{"activation": "swiglu", "parallel_block": false, "inner_norm": false, "moe_every": 2, "residual_init": "none", "momentum": 0.95, "orthogonalizer": "newton_schulz_5", "adamw_lr_other_params": 0.0012, "lr_schedule": "linear"}
Rows from block 5 of a small masked image model, named by matrix and row number. Rows with one number within an expert belong to one neuron, the router's apart. Each number is 128 + 24 x the weight over its row's rms, rounded and kept within 0 to 255. All counts start at 0. After the name is the row's rms in percent of the matrix's.
Before each expert's rows are labels from the 100 images, of 14848, where the router gives the expert most weight on average: "top examples" is what is common among them. Only what is clearly more common there than usual is listed. The data: rendered made-up planets.
# router: router (model.blocks.5.mlp.router.weight, 16x192, trained with AdamW), inputs 78-116
# gate: expert gate (model.blocks.5.mlp.gate, 16x192x192), inputs 78-116
# up: expert up (model.blocks.5.mlp.up, 16x192x192), inputs 78-116
# down: expert down (model.blocks.5.mlp.down, 16x192x192, transposed), outputs 78-116

# expert 8
top examples: rings
router.8 089 [118 149 158 131 191 144 173 123 174 157 119 112 175 116 131  89 132 131 133 130 147 134 150  96 125 126 168 100  90 133 152 135 139 123 148 136 146 100 104]
gate.0 099 [111  91 117  89 109 133 144 133 164  98  94 139 131 141 135 146 110  94 179  95 155 149 153 137  87 152 138 152 129 124 154 114  82 122 143 123 142 118 122]
up.0 099 [130 109 167 142 177 109 100 145 136 107 130 139 128 121 102 141 200 143 136 169 114  97  99 131 167 138 132 109 139 140  69 119 110 186 115 135 126 141 104]
down.0 080 [102 133 124 151 151 127 168 108 107 120 117 130 159 117 145 149 130 156 153 104 165 135 124  89 116 137  78 168 159 120 125 163 154 149 131 150 141 110 116]
gate.1 089 [153 139 131  80 108 117 102 122 131 157 150 141 121  89 121 139 136 119 140 150 125 128 113 177 141 127 158 137 148 148 109 135 139 162 161 118 152 141 148]
up.1 106 [123 162 158 202 146 127 132 117 131 105 118 161 113 131 133 115 133 108  95  98 130 157 138 177 143 120 116 140 103 132 162 128 146 104 108 159 154 142 146]
down.1 105 [139 180 167 215 162 176 134  93 153  88  97 102 112 144 139 118 179  60 115  90 140 134 129 159 146 113 108 160 129 135 127 151 131 111 124 122 121 133 131]
gate.2 089 [142 104 127 109 122 129 106 144  99 117 144 129 104 144 131 148 150 138 195 142 137 198 100 111 112 113 166 174 119 141 125  82 110 129  98 152 135 138 163]
up.2 116 [131  84 127 116 140 120 147 142 118 110 176 149 162 143 116 149 149 136 142 149  94 152 103 160  90 135 161 111 130 163 119 116 119 101 125 127 123 116 186]
down.2 120 [134 134 125 156 134 140 111 150 122 123 156 146 145 149 137 123 114 130 124 108 101 132  96 197  68  90 138 122 128 169 122 100 167 116 157 117 137 124 107]
gate.3 101 [141 120 150 112 128  76 148 170  89  88 135 141  87 143 111 159 165 131 170  97 129 131 113 155 121 137 133 145 147  93 112 139 138 100  95 124 121 144 130]
up.3 112 [111  96 121 121  90 130 104 127 140 159 125 117 113 140 107 169 135 127 128 151 162  93 147 136 169 139 106 137 129 126 102 176 139 123 131 122  66 149 131]
down.3 084 [100 122 113 156 119 157 122 130 143 139 135 132 132 159 138 145 115 123 139  79 143 145 130 119  67 140 188 144 130 106 122 172 117 149 129 191 115 125 170]
gate.4 117 [144 155 110 117 119 157 134 118 126 105 125 196 108 105 113 150 132  90 129 133 119 124 149 161 151 143  92 153 108 130 149 160 135 127 117  93 147 142 150]
up.4 109 [129 149 127 141 113 130 140 141 150 151 105 123 108 123 119 177 145 124 123 128 111 112 106 134 130 103 115 145 111  84 176 115  93 129 141 134  96 115 136]
down.4 114 [102 196 130  74 145 130 189 137  70 106 109 111 144  91  89 137 132 108 126 126 147 143 149 120  96 120 126 147 108 140 115  67 108 126 127 120 136  95 137]
gate.5 102 [142 135 128 126 156 135 113 112 138 122 111 122 156 174 126 139 106  84 174 148 126 146 119 159 108 113 117 141 135 102 101 122 129 158 140 130 134 171 114]
up.5 095 [149 143 124 121  79 156 133 143 126 152 108 144 156 129 149 120 125 161 172 128 130 136 173 112 159 101 132 160  99 143  96 131 120 142 139 115 121 124 139]
down.5 101 [128 121 110 155 129 121 141 171 117 149 133 143 152 110 152 155 112 147 145 117 137 159 143 120 153 167 149 134 121  97  97 144 139 149 159 116 144 180 164]
gate.6 089 [154 109 127 122 126 139 138 156 174 148  98 125 156 143  96 135 158 147 109 139  93 147 153 157 149  91 148 139 143 119 105 180 139 172 148 126 120 123 119]
up.6 104 [149 158 134  89 141 199  76 176 129 140 138 138  91 127 127 145 149 147 153 127 113 119  81 182 127 108 142 146 152  93 125 123 179 123 117 131 153 101 142]
down.6 116 [133 173 144 118 159 160 141 149 131 160 156  91 121 119 115 110 174 150 120 140 117 110 116 179 138 111 135 105  94 127 116 159 159 120 157 118 145 123 131]
gate.7 103 [172 121 156 124 134 128 125  89 139 172 142 169 112 149 139 148 133 157 151  92 131 134 144 137 146 106 125 123 129 129  96 129 188 149 130 146 121 103 140]
up.7 108 [161  94 111 123 168 128 108 128 144 131 147 138 117 129 121 150 134  65  97 122 134 128 122 152  67 147 112 132 105 149  90 138 132 131 119 149 123 100 101]
down.7 096 [137 127 108 147 183 112 126 106 100 136 170 151 154 128  87 105 153 106 144 137 132 127 102  92  67 153 139 129 131 116 147 141 152 115 127 107 140  86  87]
gate.8 105 [118  96 150 129 151 152 158 143  93  96 152 105 148 132 139 159 117 153 108  80  82  91 132 121 166  89 157 140 141 134 152 155 138 147 105 127 125 119 146]
up.8 108 [ 81 131  99 144 145 118 173 133  88 100 130 118 100 111 152 154 146  92 125 111  96  96 142 140 175 108 136 119 147 153 125 164 192 196  98 142 154 124 123]
down.8 097 [ 99 170 148 128  88 123 158  70 114 115 139 118 139 143 158 112 135 124 117 100 131 144 145 109 150  93 125 139 132 168 168  99 127  88 131 113 142 139 128]
gate.9 111 [114 127 159 122 128 105 149 124 120  76 132 117 154 125 107  95 142  95 143 170 117  94 170 103 110 127 118 103 155 125 100 148 170 140 161 165 124 122 150]
up.9 086 [143 147 140 151 150 118 148 145 111 123 107 132  84 153 130 114  93  94 164 113 147 129 107 119 134 128 124 120 136 138 153 106 134 183 106 123 148 165 151]
down.9 086 [124 105 133 138 120 157 132 124 148 134 154 148 114 146 151  74 174  97 163 137 162 129 154 117 112 124 145 115 151 104 107 121 114 128 131 142 123 121 145]
gate.10 083 [132  90 146 142  87 120 115 135 135 101 136 126 137  93 166 112 118 126 134 127 149  85 138  96 158 155  70 157 148 138 113 128 128 162 136 127  94  69 110]
up.10 112 [124 146  98 110 156 167 126 140 140  96 119  96 128 113  98  98 105 157 140 129 103 157  70 152 168 131 110 156 120 171 119 133 119 102 151 144 147 123 136]
down.10 114 [119 184  88 112 173 126 143 133 156  97 124 125 117 128 107 130 126 131 132 131  63 129 101 130 187 178 118 147 134 134 131 140 146 115 164 157 120 129 124]
gate.11 121 [ 92 143 129 100 108 133 136 128  80  74 152 146 110 112 125 102 129 136 182 131 163 124 132 117 163  91 109 153 168 189 108  80 118 104 125 138 113 135 131]
up.11 101 [136 161  87 136 151 115 129 112 149 107 124  82 134 164 124 164  88  98 129 133  78 110 158 160 130 153 136 106 130 140 125 150 139 139 134 127 162 119 143]
down.11 084 [116 166 137 154 147 125 158 154  62  57 118 143  85 128 111 150 118 160 132 116 135 109 185 124 132 137 102 128 161 141 136 110 146 156 117 140 128 148  97]
gate.12 105 [ 83 104 122  86  81 148 151 164 163 120 130 160 175  73 136  99 133 139 143 131 116 105 136 117  90 173 135 137 106  97 189 132 144 105  99 176 143 134 123]
up.12 097 [109 105  92 137 140 121 159 116  97  80 110 116 128 133 202 167 131  94 121 100 114  74 130  67 150 128 145 117 153 133 115 105 104 126 164  96 135 144 150]
down.12 093 [123 133 167  87 133 178 147 136  92 160 153 100 151 111 122 142 111 102 130 125 128  94 113 174 139 105 150 122  78 123 119 124 152 112 118 182 130  98 157]

# expert 13
top examples: rings
router.13 076 [156 108 127 145 113 109 123 125 114  94 119 142 126 102 141  80 122 100 120 119 123  88 123 114 119 141 113 150 133 123  80 139 138 130 100 152 111 102  87]
gate.0 099 [115 141 119 138 110 134 129 149 145 153 110 193 123 158 143 119 155 101 155 131 171 120  97 157  85  87 161 134 130 109 156 112 107 128 135  76 105 180 158]
up.0 107 [122 153 115 166 113 128 181  99 180 162  87 111 133 156 128 124 149  88 144 103 120 128 154 148 165 112 148 167 108 118 109  88  95 125  98 120 110 103  83]
down.0 087 [147 129 127 111 177 134 125 123 147 144 133  99 151 146 135  96 110 116 107 122 106 163 135 142 111  82 110 135 102 149 144 120 134 107 123 112 167 122 141]
gate.1 097 [121 104  97 142 116 140 144 139 128 124 141 157 147  94 133 139 113 136 151  80 131 128 122 143 140 152 106 128 154 132 115 153 166 127  94 137 145 110 132]
up.1 092 [119 113 163 128 144 164  92  92 107 122 100 127 125 121  96 148 119 123 145 153  78 109 148 109 110 139 109 140  70 163 135 162 169 119 149 142 123  69 133]
down.1 093 [122 135 158 143 150  97 125 157 151  92 174 119 109 107 171 178 130 106 116 112 186 147 138 147 139 158 113 100 136 120 140 143 109 109 113 108 137 132 135]
gate.2 089 [170 138 144 117 117 111 110 156 153 176 122 144 112 143 145 134 133 116 138 174  65 138 139 109 162 124 144 157 172 119 181 160 123 177 115 130 136 111 102]
up.2 097 [146 141 161 161 144 135 162 172 145 177 146  96 152 112 175 170 132 144 124 137 104  86 145 146 171 108 109 132 107 139 160 148 139 114 149 144 143 104 162]
down.2 092 [133 135 156 162 115 141 113 143 118 151 123 117 157 110 146 141 143 126 146 143 140  97 130 133 156 138 124 156  89 147 142 167 166 100  82 120 152  93 172]
gate.3 082 [100 119 121 150  68 111 137 143 150 172 160 153  90 156 170 149 100 149 166 116 130 124 126 153 129 162 139 185 100 158 107 146 118 163 130 129 120 147 136]
up.3 103 [154 133 105  96 135  78 121 129 101 146 112 126 124 179 136 166 109 113 129 115 112 103 103 148 164 167 170  88 121 132 102 160 171 153 139 144 164 160 107]
down.3 097 [127 134 108  91 140 102 138 109 127  95  99 131 143 143 154 110 124 128 163 144 134 122 108  77 127 132 163  74 114 145 107 152 183 154 165 150 177 116 135]
gate.4 101 [154 162  89  92  81 155 163 154 156 139 152 132 110 117 138 145 129 156 123 126 161 161 125 148 114 151 143 133 154  92 105  96 127 119 106 135  95 111 153]
up.4 085 [101 136 139 169 120 135 137 116 138  93 131 153 144 142 167  63 125 130 151  88 159 145 100 177 164  78 131 169  86 165  70 105 168 144 127 104 104 142 131]
down.4 099 [156 115 136 138 149 114 138 115 128 117 186 154 114 129 120 111 140 110 135 134 151 105 122 182 154 141 124 126 128 145  80 130 157 130 159 110 118 163 120]
gate.5 105 [109 114 162 127  78 112 111 150 150 133  98 150 134 135 117 151 139 143 148 108 146 141 123 145 150  76 151 125 152 125 102 130 140 148 163 100 129 187 101]
up.5 101 [137 152 119 134 140 104 165 131  92 108 104 138 180 108 162 136 104 126  82  95 143 109 113  95 122 151  95 122 103 114 130 153 108  95 135 117 144 156 148]
down.5 109 [157 142 157 192 177 124 161 119 142 136 127  62 143  62 172 132 132  97 117  90 128 127 114 136 151 118  81 171 100  93 162 149 111 132 142  97 150 159 113]
gate.6 105 [108 111 149 140 128  99 137 147 128 140 110 118 144 129 140 116 140 120 137 115 125 150 106 112 146 133 125 173 129 173 148  86 114 101 147 124  87 140 139]
up.6 103 [140 147 100 172  77 125 164 142  85 102 136 124 129  90 138 186 126 142 104 104  81 114 155 144 164 125 151 124  93 155 150 104 114 111 151 126 111 110 157]
down.6 102 [106  92 143 158 147 171 138 134 104 117 152 177 103 135 158 114  97 126 130 124 132 128 127 128  91 120 106 119 130 195 125 102 160 113 122 109 147 115 162]
gate.7 070 [134 145 146 137 117 143 161 146 155 129 113 143 142 130  83 114 108  76 187  89  91 143 177 153 124 143 140 179 152 122 117 132  85 115  76 179 140 106 117]
up.7 096 [148 186 134 143 166 136  99 130 164 110 152 103 107 102  96 113 151 143 119 136 100 115 163  82 134 158 151 152 130 124 134 120 125 119 101  87 108 111 153]
down.7 098 [140 193 146 123 158 141 103 137 131  91 118 138 136  56 142 134 190 152  93 130  88 117 139 131 116 154 140 156  86 137 125 106 137 122 132 120  97 140 158]
gate.8 086 [134 118 150 151 104 124 103 146 109 121 120 142  97 117 111 104 158 127 173 116 133 171 113  75 154 128 131 123 107 139 100 171 169 107 144 140 143 142 155]
up.8 091 [122 120 157 135 133 127  80 113 127 115 116 142 107 120 158 124 118  90  99 134 130 100 155 174 147 130 139  87 152 130 161 121 101 129 122 167  78 113 101]
down.8 102 [136 122 138 129 137 111 157 151 123  96 115 123 127 120 115 181 175 133 139 156 103 142  98  76 105 140 158  88 102 117  90 173 172 124 136 138 144  95 130]
gate.9 095 [117 147 127 124 137 111 117  96 137 114 145 133 118 112 112 171 117 147 157 119 146 145 136 123 141 151 116 117  98  91  89 136 144 148 173 113 169 111 117]
up.9 107 [131  69 111 112 155 130  97 146  77 132 142 102 129 154 137  63  86 109 197 130 118 160 121 116 157 124 121  98 177  93 139 119  76 137 137 109 130 111 174]
down.9 106 [ 98  99 120 145 134 136 112 151  72 112 110 154 141  95 114 109 132 139 165 112  89 127 114 107 106 100 102 144 161  93 127 105 129 116 138 128 154 113 122]
gate.10 110 [140 137 172 134 147 116  94  66 165 131 128 189 101 112 110 121 126 128 118 174 123 120 145 124 154 131  99 119 146 129 125 116 146 119 114 162 117 128 111]
up.10 094 [120 178 116 146 124 145 127  96 142 117  99 173 108 126 150 120 137 131 130 127 134 141 136 107 136 154  83 123 113  90 124 148 102 126 119 124 152 105 137]
down.10 099 [145 134 139 121 103 127 130 136 127 146  82 143 126 153 130 120  96 140 179 117 115  86  81 129 110 131 153 134 125 146 146 129 170 157 119  94 145 162 160]
gate.11 092 [118 118 145 136 105 110 105 148 122 103 114 108 138 154 108 170 149 121 163 124 134 114 140 116 110 116 125 137 128 118 150 101  98 112 129 150 150 138 120]
up.11 094 [103 120 115 118 101 150 128 160 164  99 141 147 124 176 114  99 140 125 137 150 124 105 168 144 108 130 158 119  95 169  92  91  81 155 148 105 147 138 151]
down.11 098 [123 103 138 176 136 192 139 112 128 165  93 143 197 150 136 104 137 121 159 108 152 109 106 129 122 125  88 152 119 133 104 111 168 124 114 119 155 126 181]
gate.12 111 [112  96 213  80 174 144  63 120 119  93 177  85 113  94 120 105 119 164 126 163 131 154  88  99  98 153 141  80 110 137  95 132 128 137 130 153  99 142 131]
up.12 110 [ 99 134 103 152 106 120 154 130 152 137 146 160 149 154 129 134 129 105 118 151 100 157 141 119 141 103  97 140 139 128 126 125 139 143 151  90 152 163 163]
down.12 116 [138  87 134 138 136 103 119 186 159 128 136 140 133  90 110 129 143 100 143 165 139 113 145 152 108 162 116  86 131  83 149 106 134 147 150  65 127 169 127]

# expert 3
top examples: rings
router.3 115 [133 159 127 153 105 100  98 140 142 138 128 111 135 102 138  99 109 176 146 156 163 127 160 119 114 148 148 128 158 136 101 152 106 145 144 119  99 127 154]
gate.0 107 [116  84 134 153 130 113 158 110  87 122 116 145 134 116 124 142 178  81 189 146 136 146 110 137 153 141 123 125 135 119  86  91 114 134 105 132 141 136 150]
up.0 105 [125 168 128 191  76 139 128 125 105 113 145 132  80 108 144 122 150 137 127 116 143 142 111 131 146 123 141 160 160 111 123 118 161 150 141 150 129 151 117]
down.0 091 [152 147 102 112 139 131 133 128 143 122 100 130 101 105 135 134  92 156  95 128 155 104 101  95 122 129 122 149 104 114 123 135 141 107 157 110 172  90  79]
gate.1 088 [145 121 168 135 133 106 148 117 132 112  76 125 140 110 141 151 154 111 174 110  88  92 135 112 103 117 126  88 117  96 126 150 116 106 105 118  96 124 124]
up.1 103 [106 119 123 155 131 168 106 121 115 115 137 118 116 192 110 133 144 105 139  84 137  94 151 169 117 140 148  89 109 131 121 138 123 147 161 164 155 117 129]
down.1 102 [ 86 153 145 146 131 140 126 137 138 133 117 107 125 157 146 148 114  90 138 107 117 127 131 143 133 152 155 120  97 164 160 115 123 152 176 161 125 130 111]
gate.2 109 [137 166 149  88 157 154 145 150  83 142 172 139 139 182 129 119  86 113 156 178 127 107 153 143 126 111 119 133 105 115 141 116 125  92 102 116 115 145  74]
up.2 114 [155 176 128 129 125 139 123 124 128 108 116 108 117  98 139 154 166 119 140 155 120 109  79 151 108 137 128 143 144 132 122 112 146 145 166 163 143 124 136]
down.2 116 [154 127 133  95 139 168 127 166 138 124 164  88 146 125 143 157 129 143 156 163 124 137  87 137 126 139 147 136 147 121 140  95 133 113 154 135  99 159 108]
gate.3 106 [121 134 166 134 132 160 120 101 107 123 130 114 127  72 132 103 146 114 135 174 113 101 172 102 121 141 130 153 110 122 113 150 124 119 125 103 155 105 117]
up.3 103 [ 97 156 125 136 146 117 119  91 133 128 119 112  95 131 126 101 108 143 106 107 166  88 193 117 133 126 146 129 103 141 136 146 120 148  98  79  93  76 109]
down.3 101 [108 126 156 111 110 145 132 162 118 101 124 124 133 119 107 113 124 134 119 122 126 100 126 112 111 120 119 105  80 132  79 124 144 136 149 123  96 129 140]
gate.4 103 [125  80 147  88 107 141 127 128  98 103  98 141 119 178 111 153 143 127 151 153 173 112 141 140 130 118 114 159 112  93 128 147  95 143 126 114 136 161 162]
up.4 097 [130 135 114 130 159 108 133 119 115  64 116  69 132 152 128  89 131 144  79 129 148 100 115 158 121 153 162 124 117 126 125 147 152 109 150 139 147 157 152]
down.4 102 [169 147 112 138 117 122 149 131 177 116 168 144 127  99 127 114 145 128 121 121 110 131 145 152 118 115 117 171 164 135 160 142 128 126 125 115 132 101 123]
gate.5 132 [171 121 158 172  77 141 127 143 134 137 144 139  99 146 119  93  89 126 136 127 117 112 167 139 150 112 158 149 109 182 119 143 130 109 106 117 133 149 116]
up.5 103 [193  90 113 130 110 143  92 121 151 128 101 126 103 137 115 123  74 126  91 155 141 156 148 129 132 112 128 148 130 180 160 124 122 106  47 117 146 165 144]
down.5 082 [ 96 128 129  90  77 161 105 148 115 135 135 133 135 156 131 104 130 154 143  72 162 158 117 108  82  95 125 122 121 118 135 130 187  85 154 103 172 173 133]
gate.6 090 [125  85 174 168 126 114 127 128 153 134  95 121  90 105  96 118 136 143 145 129 144 144 100 115 114 102  94 136 125  90  84  75 138 104 125 123 139 123 169]
up.6 094 [ 67 108  85 122 118 133 147 141 100 133 118  55 147 109  76 168 138 115 106 132 138 131 108 113 128 157 119 120 151 127 104 117 111  98 106  93  91 147 146]
down.6 110 [ 89 155 144  63 127  96 127 127 129 114 141 125 133 164 128 140  90 100 134 147 105  88 125 126 141 166 125 114 127 121 120 135 139 120 104 144 154 135  95]
gate.7 097 [150 116 140  95 137 198 129 114 119  95  86 129 120  87  93 159 117  89 159 130 139 113 141 137 144 129 140 105 111 138 148 114 130 132 119 146 136 117 158]
up.7 098 [154 103 147 103 116 116 107 159  81 116 154 189  97 162 125 141 164 103  93 108 184 133 100 114 108 137 153 158 105 148 107 122 108 143  82 131 125  96  99]
down.7 092 [170 171 136 111 111 108 131 120  93 108 110 135 100 174 121 118 181 127 152 184 179 159 143 136 138  93 144 106 115 130 101 110 106 139 132 168 145 153 129]
gate.8 113 [139  86 142 120 115 136  99 147 133 107 116 165 122  94 134 145 153 173 140 149 113 148 141  93 146 129 136 120  70  82 179 117 146 109 120 136 138 168 114]
up.8 086 [ 95 131 143 100 113 149 175 113 142 103 106 121 131 140 168 120 129 152  86 114 151 139 104 113 128 133  80  78 150  87  87 146 123 119 122 129 156 111 163]
down.8 080 [131 162 132 141 164 164 120 129 156 113 116 136 119 116 131 149 124 129 110 153 111 140 190 107 143  90  93 122 113 104 148 126 119 104 101 132 120 160 130]
gate.9 086 [159  98 134 130 134 146  90 153 133 115 116 141 151 153 126  95 126 147 141 153 123 135 161 186 171 143 148 141 121 130 129 120 103 144 135 121 110 118 136]
up.9 115 [ 90 111 101 103 122  97  89 129 143 142  95  93 163  99 119 135 121 128 105 128 155 145 119 137 169 143 136 136 142 117 151 165 121 102 125  98 147 154 150]
down.9 107 [ 87  98 145  92  99  87 117 106 115 158 123  97 158 114 140 132 120 112 122 134 145 131 175 167 175 122  95 150 149 143 170 120 129 101 127 126 182 121  98]
gate.10 093 [134 149 151 127 129 163  84 111 108  75 135 157 114 103 110 171 183 105 126 116 115 134 132 136 137 151 143 170  69 109 147 124 123 106 140 135 143 103 126]
up.10 097 [157 115 119 139 148 123 176 113 106 115 102  86 138 175 125 135 171 124  97 116  65 132 123 100 134 164 142 151 140 134 140 110 113 103 152 110 113 133 133]
down.10 097 [147 135 112 123 184  58 151 153 121 136  77 134  88 133 130 120 114 159 151 128  92 153 120 103 111 144 129 102 177 131 138 106  99 136 104 155 108 131 113]
gate.11 109 [101 127 124 106  75 127 124 140 156 109 118 140  87 116 123 121 140 121 115 145 145 110  97 125 130 108 113 105 128  24 130  72 103 139 111 116 128 159 167]
up.11 109 [126 106 124 180  86 140 179 158 170  99 144 102 132 100  82 147 125 169 153 135 149 130  97 100 134 110 106 171 159 122 138 127 137  81  95 173 142 132 120]
down.11 112 [ 99 115 132 163 129 113 128 139 108 132 158 102 151  93  95 167 161 163 137 122 124 125 149 130 129  89  83 193 150 139 149 112 135  92 113 118 181 123 127]
gate.12 095 [150 121 112 137 140 131 138  98 171 143  99 144 119 168  97 130 177 167 125 121 113 109 128 126 108 109 151 151 162 142 116 121 140 138 182 114 106 121 119]
up.12 079 [126 120 150 142 170 141 119 166 117  90 128 123 137  90 161 134  99 143 128 137 139 115 103 162 164 132  86 117 112 160 150 107 123 158  60 145 131 151 190]
down.12 089 [129  85 131 141 156 141 114  70 119 139 102 128 149 125 109 151 113 133 126 141 114  75  92  91 130 131 134 150 112 158 128 171 155 164 125  86 116  89 136]

# expert 1
top examples: cracked ice world; full
router.1 142 [126 114 114 161 101 110 132  92 140 123 142 102 134 109 125  90  76 125 120 113 123 101  99 104 143 117 108 120 155 114 107 119 147 142  98  87 102  97 149]
gate.0 104 [170 157 159 129 110 112 108 149 133 135 138 134 114  89 112 137 120 140 156 124 147 123 137 154 131 123 132 155 122 126  96 131 154  99 130 133 141 110 161]
up.0 079 [164 116 152 107 106 117 107  91 157 104 125 112 112 121 128 119 114 111 155 102 146 128 124 157  90 153 151 142 125 158 153 150 143 126 152 143  93 139 151]
down.0 086 [122 142  96 140 107 139 148  78 102 101 113 124  95 153 104 136 127 118 111 138 162 133 108 130 125 107 173 155 171 159 167 110 153  87 116 129 136 151 148]
gate.1 095 [100 102 135 124 118 153 120 146 131 115 110 106 138 130 126 117 113 128 147 103 108  94 166 120  97  57 145 121 137 172 108 116 104 129 142 147  84  82 131]
up.1 074 [141 160 113 136 123 138 106 130 169 140 113 152 146 180 160  84 147 109  88  95 149 109 138 145 113  99 120 185  97  69 126 117 136  90 167 115 134 137 145]
down.1 076 [202  88 151 109 107 133 126 134 115 116 110 136 124 133 137  91 151 105 142 139 146 142 119 143 128 109 145  70 178 157 125  96 127 132 177 153 130 124 122]
gate.2 100 [143 101 114  93  97 105 137 141 129 128 136  99 115 139 104 148 135  94 138 130 135 156 125 127 141 152 101 165 104 108 116  91 155 124 148  90 109 133 139]
up.2 089 [116 122 140 136 173 124 113 144 132 147 105 161 113 107 166 152 145 149 106 132 159 107 122 166 102  71 145 123 138 148 127 187 110 145 136 162 133 140 155]
down.2 080 [151  95  75 120 106 161 114 159 126 136 124 173 128 128 178 176 132 145  70 145 127 151 132 153 103 115 145 163 128 142 143 178 144 140  66 177 117  99 136]
gate.3 100 [130  97 151 123 117 106 164 104 139  92  90 145 134 122 140 125 130 148  89 128 124 123 124 140 142 122 123 104 121 147 115 121 167 114 109 162 152 121 113]
up.3 089 [149 116 134 133  92 139  66 127  51 113 107  92 120  97  99 129  83 121 141 147 148 109 141 116 140 171 170 134 126 114 155 158 157 103 132 142 128 134 113]
down.3 103 [180 120 130 117  70 104 118 131 134 133 151 108 107 142 172  93 104 121 160 121 146 112 155 125 124 139 126 126 101 187 106 172 111 133 154 174 125 137 156]
gate.4 091 [158 161 159 131 108 105 162 170 145  95 107 118 127 124 102 139 138 123 144 134  86 147 147 119 126 122  93 135 118 109 163 122 114 120 102 130 129 124 168]
up.4 107 [ 67 126 156 132  98 125 105 136 129 106 110 144 123 131 120 108  96 152 131 154 133 141 175 137 138  94 167 119 143 108 126  98  98 179 106 116 123 125 103]
down.4 103 [114  78 123 147 135 118 124 137 108 115 100 117 107 126 109  99  80 130 151 155 112 128 116 119 104 100 152  96 155 115 137 145 100 162 107 133 116 156 127]
gate.5 107 [107 105 187 153 113 101  88 152 135  82 103 113 133 134 139 161 121 105 154 115 152 103 141 141  84 137 119  92  94 124 133 162 135  95 152 123  90 143 141]
up.5 087 [116 171 142 101  74 129 108 131 121  82 104 111 112 146 122 177 130 103 107  99 175 120 130 161 127 130 123 100 127 123 111 152 194 121 119 140  91 160 161]
down.5 078 [130 122 168 136 134 174 105 137  95 106 106 112 146  78 132 135 115 111  85 107 116 125 177 147 112 112 169 114  91 134 101 141 131 108 149 102 115 121  97]
gate.6 102 [167  85 159 113 139 107 136  98 114 162 126 129 113 122 144 155 108 169 160 135 148 112  94 150 104 126  94 134 185 161 132 125 126 117 136  89 124 132 133]
up.6 092 [140 140 152 116 121 119  86  74 100 114 118 162 146 159 112 143 122 148  91 159 104 122 137 108 110 169 124 107 154 132 134 132 139 123 124 145 119 131 158]
down.6 099 [109 139 169 114 107 149  84 120 143 127 101 155 122 145 118 137  98 152  99 133 109 153 133 109 178 193 142 138 117 149 139 149 140 130 115 151 110 169 130]
gate.7 090 [139 159 134 117 134 124 141 131 146  82 163 131  99 124 183 130 123  96 175 133 102 134 131  94 170 115 101 152 112 147 113 165 138 137 123 103 111 162 132]
up.7 109 [170 148 102 131 157 114 110 130 157 152 136 143 133 112 121 139 112 136  87 137 125 164 132 108 106 144 132 159 131 119  88 121 160 106 156  57 142 139 182]
down.7 108 [142 147 110 152 121 136  93  94  97 143 139 111 137 105 144 129 108 105  95 106  76 160 143 148 113 137  98 154 177 112  85 110 174 120 115  70 142 143 190]
gate.8 105 [144  82 142 106 128 121 112 151 115 143  85 119 120 180 124 147 131 180 180 131 110 142 120 152 140 123 141 153  76 124 125 118 151 105 153 141 113 182 128]
up.8 105 [164 136 126 123 119 123 108 141  93  98 101 157 158 105 152 116 143 103 127 107 168 141 140  94 115 150 138  99 149 111 130 131 176  87 130 155 112 136 174]
down.8 107 [140 147 143 116 123 135 138 116  98 108 124 149 128 138 119 149  98 137 138 119 149 113 154 169 123  99 115 119 174  67 141  85 166 120 143 150  73 155 113]
gate.9 088 [142 127 139  93 140 110 127 114 119 147  95 117 118  88 100 138  89 142 151 152 129  90 158 159 166 171 156 136 173  78  99 130 146 164  78 137 158  75 116]
up.9 115 [129 137 148  97 116  91 123 117 102 151  93 145 103 129 147 130 149  73 139 131 131 136 102 139 127 129  80 121 109  83  90 109 138  98 135 122 179 125 111]
down.9 117 [116 141 152  73 127 145 113 137 126 148 115 145  72 148 108 160 155 137 142 149 133 144 123 118 119 111 112 140 103  72 114 171 157 123 132 118 136  97 124]
gate.10 103 [ 93 171 102 138 125  73 138 130 162 109 113 136 145 108  78 117 151 116 151 152 107 128 131 115  85  89 117 124 124 173 116 107  93  95 148 121  82 131 112]
up.10 106 [160  93 153 145 119 117 155 114 122 124 126 135 145 175 127  98 156 145 164 135 127 128 140  87 158 118 105 120 178 119 121 116 123 173 105 127 138 150  89]
down.10 108 [126  89 126 147 129 161 142 109 117 104 106 100 129 107 151 113 131 153 134 150 162 162 133  98 148 128 119 117 116 175  85 132 118 135 109 161 139 145 107]
gate.11 106 [158 122 110 152 108  76 149 143 106 120 114 138  87 138 106  98 167 109 138 159 158 110 131 126 122 123  67 107 169 113 156 162 134 144 128  82 100 135 131]
up.11 106 [ 92 117 136 150 137 150 127 167 124 125 130 154 153  74  69 101 117 167 134 155  88 179  74 134 136 129 146 138 131 146 127 106 129 109  89 173 124 123 128]
down.11 108 [141 102 167 147 166  99 128 163 130 129 137 125 113 110 123 119 109 147 152 135  98 171  57 124 146 120 105 161 113 156 173 116 125 111  85 153 133 139 120]
gate.12 099 [136 113 142 105 130 137 103 124 119 124 135  89 127 103 154 114 104 156 194 161 149 143 131 121 150 122 137 122 156 136 105 208 110 128 131 103  95  93 126]
up.12 097 [141 129 127 137 145 106 134 160 156  99 142 137  96  98 152 135 147 117 136 135 110 116 158 153 100  90 150 105  96 139 108 154 117 138 133 142 119 131 123]
down.12 100 [161 127  99  72 120 120 112 159 162  79 162 141 140  93  70 127 176 126 132  82 148 141 114 144 111 128 115 110 118 115 172 148  98 142 128 146 122 101 120]